A small image classifier, trained from scratch: 72500 training examples.
Rows from block 13 of a small image classifier, named by matrix and row number. Rows with one number within an expert belong to one neuron, the router's apart. Each number is 128 + 24 x the weight over its row's rms, rounded and kept within 0 to 255. All counts start at 0. Numbers have three digits each.
After each expert's rows are labels from the 100 images, of 14848, where the router gives the expert most weight on average: "strongest on" is what is common among them. Only what is clearly more common there than usual is listed. The data: rendered roads seen from a driver's seat, with toy cars, trees and houses. In brackets: how many of the 100.
# router: router (model.blocks.13.mlp.router.weight, 8x256, trained with AdamW), inputs 172-255
# up: expert up (model.blocks.13.mlp.up, 8x128x256), inputs 172-255
# down: expert down (model.blocks.13.mlp.down, 8x256x128, transposed), outputs 172-255

# expert 0
router.0:143118135161099100137112111153158130156143128131126107144162133151135119134195135145129120125122111073142115129151113122147124120018105134076136109146158123147166080099140136118121126119148147112098138150135099142157119155111121120155100114113133155107
up.1:156131116135122144152129119132096155129130140144123112131131147115134104109111116144127160138110147168111155128116116204107066132108128150167117137116118100122120147142120103149141101138106130170122140084107132118255138128089111134136115112132155097147
down.1:132123141136128151152106134145148159142134132111146124097114101141127143105122132170120129114137125077117076121132158174151138127130136119116118105108108188106131141121137112125167116086138111100150122154119126150219137130122163126083124086166133115140
up.2:112140094126100147146122103086125101142083132156126127132129143093181137107132147158087149096108105119119105103128164115113082114122143146125110159123143151103098165106079110116111105126142151171142110142127111131148167096098140158129131093086163113141
down.2:130052100174148148119151112137128162139114121135132134088177156108120144125092099130116145112132137132118132123150137113134124125124101088101122155131136125101115150125129169097128116121175131116111188097129120131103118097103113113134132142097112109139
up.3:115138118127089164132147127168169125124129149130137135091166128138128152139136133095121110126118121149153129111132109182167199113077117121136133116177147146125128136141151140105172132123102091126131044094148102132079131149114149134136090164134135183027
down.3:098116131165105146104113118112167132147126135127131156119104133122125130129146103102116101137167123167095100125110116116152131091146138152125122179125154152153123145105150098109111133107159120105113144142110136144155112114091123099103130131120125123112
up.4:116084057116089127168123142132142115117102135112114108156091119093130116150130124173153110157147175163110136116108140147105167130127165118152139116073146126095132123104154090100108111124130130167128118112125163139127122145093126089179109111142114147147
down.4:183132065177119142081129079133118117103111136106129125117082143137151136085151097156146156170063123086082151134104135145183118105122111115110134085114123084136138136167164111141149146126151130143133158083113119121113111103114145128136080124155134139115
up.5:104132138105190121129136153143142139140131183124119126144099162073091114168133083110107096104140126157167141126116174132094111165105110149126144089124121171112121132148127119130128121085182130153151124133127130132121146125127102128102129121150115104141
down.5:134141174140157134151137168114111110140066096080141117139145137139110158133150133132154155127119125108139090108072130139159149134135106127155191140090127124083183117150143109101158114139134105117111118167086104103122113147103128091090100090110109137113
up.6:153114135110143104107080147143116175135125137128132131133113137105098131124136121160137091111146102114186114116147130085124178097114138137090137149173147122100116140111152144136089138134138174150128114170154136127147127114097147129120101123128106130213
down.6:094143129122114037132142143145151150120130120097128145143154176087139115126135106148124152143169135151130031151101087104141118112119126121154143129138111123142126157110156153125099170127142115134169087091123111112110124142107140115135141121099115101127
up.7:114116136119128106138076140120119020122127113145135133147125116073142122131135160094139149120118112212128149107133165130111059135149135152143139122124120137115123127114136112122105127130121121138138147137113113132253135128083138136097114139122148072162
down.7:115120133155122109128101129119130220131114107108123145149163144106139121153114150108134119126141119079120111122149144165141121134150156133163094151122138155130130104131132080091146131115139139158110129105150125149255094120132119141114114155128127125065
up.8:171117154124144135113130131102105139142126124132148177138122151172138146145148087164100118093177160129090149111123158125101124123183085156102180106127106129097125106123063131091142083159121122156113141116075128132131167122099139138116108128097122138109
down.8:137147127120161133090143106114109133148103169109177115114174158155132172163125080115130173117165147122137133126111184125116113143143161094139124174101144115177163105147112138136160099135158156141112114124146102136143148199122127131128135110116149153131
up.9:170119174148140106142134137135108144133148139129132176135132131078117149150127107103155159135139089118125149163119129106128155112084138124146139142119125118106149118091095148142114089155165115147106102124141132119086142106152142140104150093128124123093
down.9:150106169113142096141144116147128115151149187113144098159089124116100101105139151157133142158096110145114137128182126137110120130104073122164135098108114107159105134105077151144161106107084137150108113122109139143168110105124125123158102129128107104113
up.10:125151163140161128131132121140142000139140135147139116138117144136114127141150119133127114150119117159088070125093096062133061107177142138137124117117116161146130130134142126124145118115107116137119136136118116122059121139103160132118152111124136145095
down.10:130142128129136169121089123137124079106134096140157122115127127144120142123129123159116096116135108117127213143116124083148140143166139129134110157132134042149137106152144125098165123103130059104069129166072129128008146164106120108104140130164123128141
strongest on: bends right (83); vehicles: one (78); solid white line (51)

# expert 4
router.4:092150102126156088091124129119081115132131149117144123130142133082154121157123150115135131137119127153129126116155133139153108131255123146124124136129136104134151126110138105136145126144166144113121134130126132136127111187140111068159112111142120124138
up.1:135117153123127119150146145116151124123161116096126138094114130141122147134142113154107166102084110097141093147140169136077142101177175171146086112132120130132106124110131154129101113123143106090160144135133110156115117116098106140156146095169122150149
down.1:125076118114088119097109158142144135193158133165121110082135108120123152149149102116128104161090104089128156101083109144130154092115137118125154106115133135122137145163105075100142127133137122179130096102103100118137159093143113117126136139095128104137
up.2:068125120126113114149140120122147125121122098128126117139115144155151128127146157107114125116151088017180112146147120163114062126106100120139106109083132121139139119151126115141073120115139173105117136129143133132166133085064111160098113126119127133191
down.2:173138135111136133135114113100169126157153131166094144126130125112134167143155142125138115144120096219129134121147129126144122152200135164131101079117142129140124128161103149137210167118137092122104131130129168122093143129043143131060124157136123144126
up.3:118132112127084107122099123127157147164128077148117130105123136105118179105147103094112138128096085142125138131122126104131124121131163103096168131122176136145093143114117112165132094118176161111130104135158142114150166105124126150127125122186131093127
down.3:151103107128097133092116107161114137128145129137129148096149107147149115131146149108134106110123139141135142102105144121132210135102144078112163108169131105169175123112143124130128101100153130124105148139078120073143135126148138200111106065130104086143
up.4:141124153094147155099143126124130124118136155107114084168116133138130156093102145106105117132166104189107147167143095151137136142168112104108135135147159131103110147132085145113163160157104100172167137129077138117097129135150155118139146116115090146071
down.4:149142166152147133136159088131143109165093136132158088169157133113122109136162137100121139138100138097112124168192155119139121124111115091164067127162126131139115138147114109146124126182144144109138135129086085132133118150126117122114159110098130164100
up.5:184131157142103105092115128158142152153117128136120153181125140134124098151147147113141115123104115100107147122102134144165145130120136130127154110108158129149111125135110139117138178123108120114171143128156164096138135126120132149095142134107158094109
down.5:135123144184110146125138110114117098101148092087110122143111123159165126143122133156083131086083100185122113163172107145105157138109094106174144122120120111131166143101141160109119152102148155129152144145109113106131092130155138163145097101116122129104
up.6:108131119143154143133146118131142031136126108129096144120105134136129119121116128132139141168097121117118062116109151012137116105133138132124133135141125137116136122098137125136121094117123126113105122140135121121092139140132116125120152121122117159192
down.6:087125125128140112135164094102165104101103122125140143118139127127127114136130136095160157166140126164113201113113108050121136111145148143089109141135116137142142139140114093100173151079150039150116122129152145123076122143150097112074116123140112130055
up.7:110134087130090124114115123145150129170148136161141106106134095115125077138105101117143161141138145108097118143117110149127107140120190151166151131150143123100140115118122123109132156128144111132118140170163127109125121149134152140089088173113124139097
down.7:083117138115112084182086124118090125088118149128111146140104105119135129144131101087121125110116104120128122131143082105133169137143083110128092145126162129127145144114148139126119099161135168107093150123120110158137136147123124187113139123087107140107
up.8:130122051076093124171158145125129125096088109142138130071113152138137107147111150121133098128118170110134152122106147123107143095152127131146101151139144132108127184113090129166087153160164133123121132169097110094126194126124118143094129126142128146139
down.8:149114138153173144107088113157152117123152130118123138160130096137094117153106185155166108158146155127175159138118133119176120116125146147133129174132166144124162124111177147130105131133128160158118147122135141135176084146138102158152146108155153161144
up.9:125144165079183114146126115128085136157141109135130131156094166116138119108124175131140098105167091118095124171150162109140125143129101118089142145169105145133136116150111130133162093151051135103158113106118147124133134146149136107149145137132155125089
down.9:119120170113121118129130134149096120156158178091144124119100109135146132114145105121162116098119102133166090131118152134108153112138117169163123173123153093101112196138143126151142116106158134118114135109163117122102111176161109113129114107108129128122
up.10:139136152096135130104100129117162117148124098110109141114101127169141150125137169154149126110126149132097141179150147075121130136115075170146133111141121133066120122113140102100164124143140124183139124106139129126112091102126133139119134168117142169108
down.10:128127132116157132126111170163118131146105127146128133126152124124127133124156086124136159135171131147149158123130140131114135084116138132128113094084128121074133092073147151107143132077101174130108121103093128163118165111110085103137117089084177107131
strongest on: double yellow line (100); bends right (81)

# expert 1
router.1:177159107091149121113123154171127123094115121089112136130121141129096155122100113090104140133111122126109122118135129144136125155126137075134139104143095131113040118135088131112128117106101128152138117100113141090136091120137146106127115135171126121134
up.1:096144148148141154133159144125121081109127089133101148145139124134101149132151128149125166099148117185140151106144168128111132109110109156106120110100147130154102153104119126133201102113143119148172098130119130107139137131138120135120141147135112093145
down.1:098114133128111130195136119118152150121068127114121102192130120148147136147106054126130119131139171129118145159147087126132128121103135092137121123146103107107117128095101149132119106150142173162164130142133097126150139138126144143104097120090137085120
up.2:115137189148107131114088155125064151138128151149117133156136104099074149129108152138142149143175129113090113110088083129113117139117094144163180124099102131107137144142113114112120101169124113148157132074067156114130123121099132131100138104133147167127
down.2:163151142149178117122190129107114153104126068125155112133141101145147117103164128078122068126104136142113145157087179137149157086111154168121140129103151101091156149121116114118120102113164138095138104104154141156107113106142124131155095114122104147118
up.3:131133131144116132132113161101116132147126111168098110130174131090085128128108136134104120129148160150126147081118132152140153130113096153146166138152121148148126122136120166138107141090071164137119103175144138147078115147143146148125134108147103154089
down.3:125103179111107114140120134113132100106163104122137164119147171150141142135131149143119131123100127118137193130115145138116154105147151164119136134111127159082106136147103119102175104128139104149122161178108141110156156110103109114077128109124105124132
up.4:123153109113160105128112189131157108113098143173120116128069099163121112128121143152078134095120127106136114149088111140164130125139148091144155105118140130104141147152103149127160125094125172105110140120139142139118138117166147105139159099157124075123
down.4:104092138098121145097137102107096136191158126101113124061132103120090155140147135123177139129113124105121173121189112131115128146157137119106124130114131136164103086098145087101132170152096099162094147119114094083124160118132116133109155081126105132116
up.5:095080136126137132154173141143135125082176135101095120107098114149099131136123096139124118123159089157146140142126126115131122108131113108149159125126144161131122146159127166140138136133132139114126128110124129113069136079086159156120078116098090128147
down.5:135147139120156142130134177077145128168143136146137155136179128113152157157119101130155100073078097103132166141137118138125133102128131150100110131094159111145131099128118158136129140146152125136103128095108141127118146100092146108104123092147125094131
up.6:164122138100138150094158145074142146094151110169098119156195125148108134182122166151140128129118172136172158134119146129131120150117097120200151131137112115127108110125163100149132118101134097126090123124102104151127119129096154129135125150141150093122
down.6:166194133135091168148081116123154152163128158115143134102142095115146071091123136133109114112111168134135127109078095131149158149129143148108131087161113140133108131101112137155169131123122132090158112125119111151113082139106159106169128157158121130132
up.7:103110103145172117157102118073137137157102115137150140126098103129122146141116146137171115143144085101132137149100062123120116114092098137124158148143158133178115150113114145116154162147147137151098131148165121120170155146114123093111112144132126106118
down.7:114131080118084098096099119084142155148137103120143104109107131154128121146113144106098138147129146151143095149112138112114120122093135112128073122144116138116125114132100089103135098097151140158079132150172144120111131130157126072137094117147138144126
up.8:130134121142121122163144145141127120143101141189168197092134133100161100134119145113087125111119114127137099172096037156110133128104144100110132147160152128108095116106122159139136091111119135128172120126142105134112149138157124117135139153114110125129
down.8:110132142181149131113128094130120069156075130094159100105086123098103107103115157126102108173114102133137118157166104140149153115096137116105129160074134141142195145154155127102119117122094107151158098087100125088142134123140140130109139116105167135110
up.9:120125122136185154141112103083096096115156156082119112079155138104166101090112146168112139101143135136136126147122113182117108141137173180138095115128119132124134110103166084105098166137116167174133109123131117150124167116159175146103119139146109158166
down.9:129135136146167115071128148156143141124108145113131142128115155125137128159121057125142135116148164089121107151126129130121116126143109161136113127142136126093124142147125153103171112126137080157105115175170145138130123125133113145172113157138117131160
up.10:114120123113162146155154116118147143079099132113085135139137124116121135146170111155079129082132162147167111169169143119130135162159143134166131104129119138092148145090127110136084114114149131100105141117099077141119151144116121116132054154141098174115
down.10:125138104117138147152118133113111115146173120110063123094150144111112138116150124153134162106090100132093120130113108111118117086105134137094123096151079124143109104145162114143161122173102115127137109141124125109124139104095115175155168156110127099176
strongest on: bends left (93); vehicles: two (79); line: no line (50)

# expert 3
router.3:137112174137111157109114098121105136122048138116163145132152129125161135117114115101137140141092136138134110093125126140122136146100114077159145180081160148146169182124086100164108148160101143075157159136138144127132121060122118125162161118119122104118
up.0:147118131127171121121148144125136089151140160142104130106095135153139114164123171116109141084108160144123138150109124085081098089150105152135076124131142105159145102124142117132075110171129126123142144144135113120100083156117123110148153155144110151122
down.0:130099094169073148138148118133081130155124163153128109127173151135118137135179125149159198126144087120101144143143117140162178171117123133145128129127120140092098118126111173144109120141098135181125120126137134145124141161074125130115142151131152091093
up.1:132114117114107093141118090114162187157137092114131147161104143117094114154125148101183138118107160138121141125126108087156135120124123124124136145108108127137133144120142109129124141138151164150138167099158148124086106144132129118083123138160120173131
down.1:108175134124103120155135101127169144115095172100110115120140135152122097144087076105088121130138162134114144118117132132121120149129087122121129074133151138163161139133134130154110135127087118132121133199133125092128149111150121103118141127109131120127
up.2:128081138112117124203124124110119139090141117104177123152078158100126107131142167148097159147127181111125128109107073119143172121135149121094151155191172126113117142127099128152108081129090128162135105097103148155124177129152118127158161131100125118122
down.2:146104083111086128128089107098140131127096096155167088099121128100134156105089139126134129095141161147117134156151170124136122128151052137131116091117149158133156137112146115132099133073202144053134112156118133126133136127121132117117142128130094143148
up.3:101133082137110148175131112123120176138119102110047109132103127126153143134141135124123128139142098148118113127102080193146119158184105151130169109095117154100130152133131114143116132172112124104124131100130141121070144127157138103130130118132153084078
down.3:102126113114122066149131154160170132113159098122110125106159124111087136126114134130116127169111150125148107161162114114119126135093126127161158102158104159122122147131158039107118165167122147090163168130114183139147065108124136140135073086136108115111
up.4:117109118130134132125125150119117119132171178160147108121134122133133134125142148191117132084105196167112141146129110126113077126174151092165107121150118116151113141112153118161101133098084113125113124145145079165144173113132153161150136143162122176154
down.4:134085123116161186144106143131126115114108169140126143156133092151132119117102093110116166105157119108077143151127090173130157147098097101105101099157121084143132161132077133134132124126128154149095143140143111107109139139121103106131134107158134131143
up.5:128086085111111122137125155129153109144116127147144096105137107127179125132097179161130120076112107081140137149110139124119127122120151100145168113086131098131132116135131110125124107124108137122165121159114113153153142128188121089096136123118122138121
down.5:119139149118154097134124157107118104146100130115122187097119120101128135160107102109123131133116091122123116130080121156160125125126144149144135149138099142120130142122127112136122147138135152105188142094133135202136139151155137146097109127101166134112
up.6:121151082116148137130165141162119099128165130119110131163131129102122115127099165137149137152149152113109142100166091125161135138171094133171148138131181133116150127118149154089143092104138155146108103109116129162110141167095134108099154146118115123114
down.6:137107104117148139079139115106107152109162143103156104149131056112108136144128151169172099128108137169139102124103164128175152142118109137174115180131159128089144135127099159135106129138127161121110104162111132113114108116134100140147118126124102134174
up.7:107104145130109127124097138094173109121145130124143159119109088160129122149108094187136130136114141076125123110125094113111126099123084121135123106111130127128138135143144153117160140135135168122195123142154095114116120171136142101141102112118073102146
down.7:146129133141138145116141139137116109132062154149140112135093094124087157124145145096147152118147146185106170116105169159115105151156157138120165125142139150135105125121097150113133158148112110162129137118137148112108152148126121149146129118115144126131
up.8:127104133146111121159177128098182127137144130174103135109143092103100159201121155080077114058135086164125144134115122137127108138093153173155148148154097152153163150130150157104102119052125156132122150125095081143125186143117125125138118139104135138143
down.8:080133129161093104141148157109138130142131125129129148130133130143141102118088129093156130142171135135112116105100123120151114147086110139103113168130135102167105149136119172136117144138136154139122107131151151122134125107144121105100076131074113128115
up.9:131096115103128151205176150107158101132154153070112135146123136131114201126135122170143129084096119096119137106084108085122184101125141109136115166100109117101156138060154115144135124113125146100110147124102139123144158155108156144108099128127077128122
down.9:151135110143147104105156157125177128125093143140152140103130146153086086133126170113114156159143109144115163119126113135169112135120107113121112096117157109092160107103131124140177124111141144110124099152114139141096112155142149081112131150146155115120
strongest on: bends right (99)

# expert 2
router.2:168132123118110101194120101137111134146137186148148115172131114158191137069105152125152123152148136122136143169087136133142122157113123187140150140125136163138132160133104145163151122156142108109118148150105153122145160098123107156132153146116113098126
up.0:168120091136167125199130120163132096162124119111108114130134146126121122141202166157125116097135115128188108137188100117099138133149110136104138152107115138122131152120142128049115094119129099115093125104180142128117165122079113169140122131140122127129
down.0:130067121176121131142139159154165129117184128133127132109144156188098128129152161123123151138152108137122124124177143116113127126117121123123157122145121160120089138151074117141115145132136135141130146156174093153119112133120182176142126162164127152149
up.1:144149148132127132126109124137121084124168154114079135110117106130116141130152132129143161121227160120114117129122097157085053136164153096113126085132124164123142135137132121114099096151134148182099113111119126157128103114060101105115113100091118164070
down.1:180142120172178106157140114125126118114112141145136163147120134134117116129096128131160148181115140139126086104166111119115183133115126099133154129129114181080124144110089083112123109115184114159160129097147122130133133188125131136171127138087094105108
up.2:116141084135168149149112143073109131167115106136127120105153122125174153153141161144144108086132110158157143163104160115142128107110150138127127109113116134152144136112152109118135143120121082141109143145141133163192121157105143100113135099134084121156
down.2:150106106123070144138123085132146121147140138115095165111140134147110078101121094149156116117121129120089153154107099133118144128169147133125144113117074112142101105103126131083136111138165131146085106128146130150119152093071122173147096138181121143118
up.3:120128108134102129066148144111173129113142140125144142129144151122103132104111105120149146090126123118131149201163098145139123150133115143135081118061118136132119132127102146124140100130122137156115128094144137118132138159135083158139127097160155126085
down.3:126141127114192097053144119114134148150136159084145159151092151125118123130123119132141109131101108178124093123079103122100115131136111132142121161107139124116141140143118110148111145109126102101157088098103156156113095101146138078100162134136141148124
up.4:170111098153168118159160108130135146125120135127136158120143108133096119068138152171133124152131143125119170129153098127159135132158163157109156110115128133142158115130198118089108138103145115096125093131167106138137112153155188121155128094126156141122
down.4:097112132118098117114131125191152140076111136118144111130139128103177115182173131149103145164129105114106150111146110128075115090136142132151111153155133105136098154135093139139139154084094114135134159108141125131123119162127119155144063155136096085131
up.5:106146170185088142102138112113158145093107160173107135076106159181137139126111138156132116118165128167109123136119135142128150124183074147135173137074131129122141112111151121117111116122119114136125090139123126151098079122105153143159150117093087138098
down.5:082141148170156181130156108119098147138103124144080136148087130126142116100143160126129111141125169112129131116098092058137128147106094126175120151150121143096127149103117149128154154112087147143144105110109093133148148087123139138098153100101137099137
up.6:139137147096096098170118150171127137118152165147123163126100094119110115132169099176085098112163101107110163111115132123111103124135169150140125144125140125124168119134131142149126174172082132120129131094140127158111126133152097083122136146143137152139
down.6:162181072144130121091125125141172116154113073121115123139094112149136125047135146144110147127118129118162200069138148126107134151151102142130132158103138161117133136115161126118099148137156117085116138143159129178151103123133140140127155083115148121123
up.7:133182148131113112123142148105118111150110142134125110052113121114125107130124133116117138111147140129125155127111109147117118123133127106159110125122123105145140079094167151133115104134187121122131132154129136152115104108124130118141140191135134130139
down.7:112143136121100106180116115076132127113138135092096113122156067125123065087127134138136113110119143128136127120147112101139105132130132157114087120158144141101155137090104091124138122111120135086127105130115125118162141151107138096168126116120152150111
up.8:166143111148125132093107119119108159102142126159119092094119129139100101094115126114138136140156168165118158076153174168143047117121156134179182062179132125136119108139134134127104152142103132124121141097112114130137086132088117093144144099125112117114
down.8:111078063154153126119114108102110134127152156129109099106153095135107151145107164119108155121149082117142147130131102108100093096106121119141136144120129144140134154128120109124121162165131183130130141096165141125123131151132151142154099146125158147137
up.9:132066103147131129162108146099135132117126126071132191114115113106128171103106170159140148167137077123165138136100138151105082125088099163124145124135115102146114151106143127163107130139114130136113145142111150128117142135157138145119139114092128133130
down.9:168171157116150112127163104140139133086124166141138104152134134120144085100101142163133106102109108115147096173094114102150076119140112109100116147148143107136170140117138147141120116171108135107127127101070173096134129132110130068125135097143115139145
strongest on: bends left (100); vehicles: zero (33)

# expert 7
router.7:076123189107136111094111141161132136112154095115102154127180098119056115165171066120130130121096133124168133118134127119109125076112123109170098118116120139163142067165135163120136148116127129108122132135163101190131114122127129127164126148126119105129
up.0:155139124128132135142106123139114112106105120104191132132119130136098135129122108188090104124186118130132118227125130121114153138141115152147127118148091126145105107105072148132106142098103115105105125139098116141094130105114135075120143104121115111157
down.0:145133208118113128216109123129144116138094151140111106171133163126129144148143109109153173112127134132117165102139137126128099122127185147119140087139109116128124125148146122111116147145085106116140101114095134122105141126135108136161146188113144124135
up.1:140124109115151126125109141172105143152089120142100110105127089141115120086117190126094103102123153157127119139097136111113133125120112113160098132141137125145092151153105117112091163142096102159122113146121131174155101114097102170093142169097108169125
down.1:172140137127123128173098148102132119100153107131142130183132095168150130122120127118149105125136100107151097111168104142113104127104135142162126097144101118127173145129185138091129121093111137106177115055136094105150115127112150149127142121110108119112
up.2:133148108116121153154108128130159140099118143144130095141138158147128131127134137150123123140120133136137128139129147107126127136094124129151117175107131096093108094139136129119117075112117079121095167125133096152085151124081111150107166148124161134131
down.2:138144083131142145127148123161123121154068161093137172157168176172136113122120086106112145145125156136097129126133115133113127143149132154097095139167111111132118111125125145099135170136101145133109088088162138114105135172144082104119164131110128127133
up.3:110112154095084126148112113094169134145112183139157105121171166092088141110092149090158104150114102169159113148109131130117128144119144170131196126150108129088127117101146116125105109106141126089132126128139133106114121103133113143076140089144108142121
down.3:163093132114118156105144105112119096154184144143097146112165112097155132157128101120125180176152128116108137131175137157121103130151131147163080165094134107127126134109128161124135132121062169136140157154116125099127153129118151107128119119088097161079
up.4:153181127108128157147103122135146137137116108078096151163107153140114109099097088112170160155141099128130178103124171144119137118133125160155128148095162111094140106124145129153103103134095132106132110099158177105090172106121121123119128108125164148109
down.4:110079122112101117127081133085129145120075103148131148141126123116149137086125168113086106114126125127102164123112105115132127145132133129120134123143158134132129166120126093128110171152154110135122137108126126100122151145183107140127116133150148145157
up.5:197089091151131125165162159111104106089120119138108083128116161110108109125124117118102099109164116141113147163113108112121135128131127180174146138090109108114137137137125129073119110152130066134153148123109155120138147119098110109146104141127171157132
down.5:145090136122136091150105145141163121086126151091100127145112153103121130141109131193138100135103129125161120108081134122122132130138128095097116110129122125108131102108149171128126111173135129094113131092131111139138160142085063098149118126169136124114
up.6:149118168130164122163151156094145108150159119165107168147107139123128088146125101092123121140135128152140138075097180149100145102120138113154181117111083103093131148116133147123140123128137090092144136155155120136082122120128158120097123140127108110108
down.6:131132106149088149114138098113105114113103123155156211108116095122150139127124101169126158097057135140173125158144161135082141119112093106101119171097147110109133136134104124123101099149143154124108092136161128181117154168139129146145120077118148132108
up.7:088091125163154140129101157157161163101121116105140139120116146122125119156108098102111109140105117162094131149147144073131129100160099154132175132090129133149159102169110128112115146125133133135135112119129144091132094136097143140097146095167142128157
down.7:132156145167139177140112131144145105168110119144136118139142163140110134141096119076083135146145114133127149135122124139117151132087187093124137167159125144132137133118170120158134154129033115161101138129131136131139120119115132137140120128100131112131
up.8:156141131121135124113175156164132112091156138124138118115113114138091134131106176131141108131123120129132143155104072146089107134106140157125106153124125136093099096115146136126103120141169138127166126157116135117126136129083096133167171147098082129086
down.8:148118129146138107164170117136125116104171153129129142139120100126153148119157148114118148122098153114116107108133140086155101155153094171096110152113146142102145134121138110086083120133135152157146092140155139128149115097149122102185119117138092127162
up.9:119176097131115134149093128117161127135082134182102147148138142170133140161119148138170139143145107119146090125136175144093160097133170157078113122121096148116123097105131099167110174127151108115132054140135098111079173116163157161113140131097121163127
down.9:098123110109095164115169098116117140083142134131137102100109126130123100151134142158137140120112115111146185088055141122098109125121153119140119142093154148143124158118103119109141150143129112092094166135105142097106115116178162151074144184145123143123
strongest on: bends left (73)

# expert 5
router.5:152103097104119176176123134105110127128083097136130112117116177162143147128092158092124107140151111115145153119128132133137142166130124112116129161165115169109096144107128132153166129147120121102114130156140152070156181079154170150135151110127146097125
up.1:080065151132127128109134103124115161124100146128117136137135128124114119160124129202159132122159155148099137077188108144116137084142146136143121122126102104119169103159105121133113112114095115152094109113131152150129125143177159103116106091128135133154
down.1:125118093122129185153113142099164149132130085114108137135099115126152126128183136163143147126084096132151117151153151114118137152117151084114166096118126082132097153128122112116147154125112134147098131140139123158105110162114131096155157138146134126168
up.2:105146151123107124125155126163132129140123160081166105119147095137137135158174121100162101118126125136163144075102217112112147114096106120135136108139101131129117107120073138119148206114139112113152111111143146137106138146137097130075124145134113132119
down.2:127113144170119131174125093094135138132108137091148127129102141105168126192133067102156142078186103124123116150131180148108117151141133110196099109128101139116121158133144111123135142104187138065159154150161162155140113109103128129095088123094129141158
up.3:144102082122164122190140119131139125114167059107148136117144137128178136133073125121174090200100013095186141123120107139098126094114156140094145149126110135154150133178115135164102114108133150148107108125093124104120128137161101125105107125131114169110
down.3:132140162122110117137133120145162122117145120119165121130139124117118097103140143139081156107144117141143153147106144117135085119123158141150148138135150094160147134115119177172114121123111122126157189109093098093137207132101118207154128128164134143123
up.4:132106150152106099155122144149138136164127169093145117135128162128146098107127124149114115124143111123143123142149091124096116128149143113120136132132112115130100146109132144136129092147127154137144121174171155122143136178109113143133112131135162132168
down.4:132133121101142129125131100121084145105124125126139119136139113121115147138070148091112121173137105089079129135097138140134096165143154105161118130187116148155134157120127143137117133133098152130079084108133122132099161067113124063126158153109130128144
up.5:128083142139144138151144104169145127119157098154146133152136126139148139143171124119103150159140156139101112171095153131139155140111135142144128108109132118128165147123115137142146134111138108151137129089118121107099144125131178150088143176080126128055
down.5:140121126157077100076130117159144130112108132145114143144129144163105125115143098079108128142147131148144122104154130132136154133136122121114122112152166120104099073118111163162160174075137130146117140135160140100154149131131095143080096138121146127085
up.6:140185115106076093152119105131119140153168156130116117099118161127104239102147137152151139149116178179147139176168149107124121154143142136156110102126126136178162090132121146112131145122162084095081111126100089124130150134126124127131095126098120129149
down.6:104133118126120091109123168116135167125105141125116135117128111115130109101092135117119124121124155125136130111177137098117106120142141149149130106124158126107139102133121127161113131133103127094133145137103162148121131125094092163121149150143120110144
up.7:128084122158080112125132137158144156174142113151114105174101131146120113070093139124167128109108138121120169094131150127133118123124135113157150154105166121130162095110099141171123088106139142187094100145128143107125109136128098136128090167131130145125
down.7:154090120119161181120112086142130126129122144171127147116140162132146102139093096130171175134124128104086127131129111125126110115122106122122121181133111126147106095099103126085150106158195137155135087123093108132130137086096130119141142151119147109109
up.8:095099044112159143111109137115119117135139159145156116106116115099128109156129111130139165132111150124118131169118116109143118150096133170134132098097133130124116169124141156111161142071119095177149138095130124093085176150152148129084088117126094168149
down.8:111112128085060121121120099143151136071119063144122126130110070127122099132133139117135148102137121114150135095100070129113100115135163099154099114167168160138146118107097178072090094093112141123130157115172102132134103126110095166132095106180142141136
up.9:120149140117113144150179112172129145123148121118108086088133118148146100132068125107100132140112105150099141102148113133087115137125131098116146124153113107077096143150083126131178076118098128185162102157159125105139114100125115140193142119131134147098
down.9:114135137135138121137137136126132129133140134121128069139112135111148120138106101126131142142123115151150139148142180123097168133127121131161089133151139144161153138109122097156071037089091122128123130134121093129108141114134145138126134148124118117104
up.10:130142151131128126083135107097074139151131166129136105132098139118137114103154094156105124143104150152080121104131158086109108150081163162152101136142153139132125095111129123128137128149147171110112129141065093113141111117110138143172160134146164116146
down.10:122175138122149161105159064149125105060106130131124114095116130117110120133106156136117116166095137131192140081107101150131085148138145132160122103130118151106128150103136103150150115126130170095102138148147106148145182132104098131108099151146112107119
strongest on: bends right (100); double yellow line (66)